config.yaml
dataset: "pen-drawn characters of a made-up script with 800 signs"
head_dim: 32
fused_qkv: false
qk_norm: false
drop_path: 0.05
nesterov: true
adamw_lr_other_params: 0.001
batch_size: 256
warmup_steps: 320
weight_decay: 0.02
adamw_weight_decay_other_params: 0.05
Rows from block 7 of a small rotation predictor, named by matrix and row number. Rows with one number belong to one neuron. Each number is 128 + 32 x the weight over its row's rms, rounded and kept within 0 to 255. All counts start at 0. Numbers have three digits each. After the name is the row's rms in percent of the matrix's.
Before each neuron's rows are labels from the 100 images, of 14848, where the neuron reaches its highest value: "strongest on" is what is common among them. Only what is clearly more common there than usual is listed. The data: pen-drawn characters of a made-up script with 800 signs. In brackets: how many of the 100.
# fc1: MLP up (model.blocks.7.mlp.fc1.weight, 512x128), inputs 64-127
# fc2: MLP down (model.blocks.7.mlp.fc2.weight, 128x512, transposed), outputs 64-127

strongest on: three strokes (66)
fc1.425 109:118171079162123150074129147130083138131169148105171071076152118117140147215125118130116168153125125141118089180108142127090139062075106035085132174127149170114113147103120135109153088130133085
fc2.425 096:150117145072199140129151115155116112156119129087190117085181141080144123161139198119176110121133127075116148151114076116121161152112148110132146157104117160137139101147127141119133087146124148

strongest on: thin pen (60)
fc1.99 104:172136123098145104182140109171147175167142135089111164104093110125146138108113063100150131096077127091112097114134142081131106144135049109140088051181099125133108127124189133100140082108087107
fc2.99 088:113135092126162125197176140130195190146132128180152142181076120128100119145050136135109132145105109142137131127116140124104073180097126130145032123150147160125169164125092100157134068118139155

strongest on: only straight strokes (79); one stroke (76)
fc1.51 097:147119152203119123124129141111161089143083165173134140095135117077084098157148143115146107143115081054146107103143082066122152116061076105118120123104150099101105104149163163123081128121086146
fc2.51 099:110145136164160099144133146160187121080100150125080118114190125129224184175095129164119122145145109111090114158151107182162156052128158141106084148183156166152165190175127108149106089134075116

strongest on: only straight strokes (35)
fc1.30 089:104093133144094141141123133117091163179145162111084087119135110061131093163106103140079112132115120068171106127090119134087111117124086125116133134118096210116131070128123094160121088097104110
fc2.30 100:114132048146133156164101088105129133164137140153127117125161154123085030092117134143138179127071164100113147133126096132164150169169123111119185113060120120078093094099087154089134142079105131

strongest on: one stroke (79); only straight strokes (49)
fc1.77 106:146105114154103195116096075127117133100150038088114140093170119106109162155081111137156169132139070212165085117126147113080182132117141154134120156198138104118127157124120117140099136139080145
fc2.77 099:109089090123156072120132128167104121121160160148118156153113141097112102080133109133137129097105146114106141109162058093145107151077122109186127118107150125059140150112133154101139146077216090

strongest on: three strokes (70)
fc1.247 102:098109125135114163128119040142118169092164163068111100073142157104102164128160158119149134136114184114097199064090091137173155117141086122131181142158139078106125182103117194099128172130173115
fc2.247 104:100162122075128097132144146104126097137107104148084132125134136139136139157159092112163154112147123151169117140119136092111138125184123122127109145140105148090152167088144077115111149135074197

strongest on: four strokes (52)
fc1.13 096:112102116148110088097090095140114111144082126121101140152147163114155153121108124150111118078150057127136111113144143054093030118133146162102138124137111134194111214107106135095098127155140180
fc2.13 115:082140182131151066127082082157111139097120110142116113080141143075156119132136131088117145119115082164165135088152057139145151209145126102157122121154143120158157132131145117146119178080172062

strongest on: four strokes (51)
fc1.176 102:119111149083130200075130168028079117143161107126124142116124099149106103145134127045172147146150096082087108061146151107150143120112123099089116144165160137104101120089084081093159136117139126
fc2.176 094:091135081095122150169155149081124111162152110157115048137193111116102088128147111121132079105088116079108131173167158108086105153146131137156071120103082162149224103146107048070074146124125151

strongest on: thin pen (62)
fc1.345 101:122101079160103105181091152104162117126154234100143178143127122106132198148080152164135081122076138119132132176101129126155093040134137084171149112158128145097175137152140140129122178116110061
fc2.345 102:182083098159198125129136073073170152105081110074177136116125077139142135179161125141122096144134109122142187118137151075117113135091153165153165117075095154126138137123126111097174161140130158

strongest on: one stroke (63); only straight strokes (63)
fc1.505 109:124137123072126102153097150116107124119114156124080093122115152117132148087177083182213161122089124113133099147128166091139119082089091124045072168104154105148130138114197152093135142213110163
fc2.505 101:144168187070108123121144154100168130128227121060122157097107131187032145132139148113112091153087101111136136136130104093116116168148067127142137084146113121098114157159095129102145111127139104

strongest on: two strokes (58)
fc1.70 098:138115154109119166174123167132097171111105153089143121116144157096171159157139124101146185166123117108130086146160104125153108078119135120137186074154141179152148139204117122177165110113113120
fc2.70 095:104131110141113128091201139157162078179091124133109108133049167107100127118085089138126116087141110141121151084101135105105069154148132145132154138158132116102151110144185166161088124149146153

strongest on: four strokes (55)
fc1.148 093:079092133150096141151175150152117135135069095125129143107109099113125158160179124125097115131150157041164128168156136106131087097170095129067111153112110168105114133121131188123130111100112107
fc2.148 101:103116100156153069147095108139153119192136120132109131091171159152120104162172154124076140101113128155154103117112143124160133095133131148070147173160152166102145211147124127146148135168167120

strongest on: four strokes (53)
fc1.450 099:094125152105196132089131167118082069143111071102146153155041145101115140074106137076164175093109156197133173134134087187129127126052149109104133146100161121101162113115114111137076134102099138
fc2.450 097:145099112068128167071122215107153124088148111158102073191140116098133180159105190114161122200168127124116099125102091186098116145167123122100133125137092143168126112112159187163093194149105097

strongest on: one stroke (44)
fc1.451 102:079157101183122103116121115115088066186091091120137143082142140172144188125102187157160162078173180166148148147166123145131135082172087153122124058092130137157076096060114158127087122093127075
fc2.451 102:123144124075098154122227138084112152169141100157119100154107184120133089125133044093070168127169160116139102118117115101176100104133147114114081169097126175147112083109078090133120081148093135

strongest on: two strokes (54)
fc1.296 101:176149140127080143173161092149063163126107189112118125124109144103084109147100094168157184109076084102159098113117087117139107127115125104145108149103148046133121126105090109105111132128131159
fc2.296 102:123108134071116138184121092169099104143070130155126162063177149152124098134088107101201167092147090122085098112146137139095132128128092151153126124196111172132161163183089123088088137120114173

strongest on: three strokes (63)
fc1.302 108:127126088131144132095128126142119090097075136106112082168096168168069133090156156100136148134172132082096151152112125094116079090129168113100108153126171146086086167182176113070113137113194114
fc2.302 099:111145101170102095127116161056170147138159151102125142110141145096163151127145162082063095138137144164157184128143066081123150127124174088131127079158160142075107101160106097136158122145122224

strongest on: one stroke (34)
fc1.266 091:137094100157114164152163114134176127132184214136150126166122074138110130144168139132129078159109111130172110159175108132083106151177117113129161146093146129132123142138102191140108073177123205
fc2.266 097:113162132091129116169076117137108177062124169121153081115141158112067160117181110111059132113119191141120170183114142142111138130074075170116041160133140118118146124145129110100131117153119108

strongest on: three strokes (68)
fc1.173 093:160100145138093180118069101066186116198104145102155094164104137138152163112097151164181160140174119158080170140119176141157160149115130160105104111145057105147107131147109085084163114165139114
fc2.173 103:097143070150081116199148127123125108099107143086118140125073127113169134130137107146098122159132198092113119112129094157095146139099069142126124130108148164138068112150201123157162081095116168

strongest on: four strokes (52)
fc1.233 090:121070130164156102119106136129170185183167064172167129099110056097185126143136156085119096191095111127124137142153138098118090088079135104149162119123137099164117132124093121082168076133170081
fc2.233 102:173122154121102114139175178164105153157122142145117127133085117140121094055163119108114099168145202095116128156126151089133182161092145124111089109135123147081102099147154154126086089115070109

strongest on: two strokes (57)
fc1.368 101:152165102173073076109099171097119115122128168165143088122142115085134107081128179156198106111154141157138089139163059172155122118155160066092107163119141115130100116070149163133081164108134117
fc2.368 106:083130119135153066153102055107078142113137105163206160112157111142086088093098162083146151141059148105195101167091156084104133112105130086125151094069097119116110097118095044097163136154075102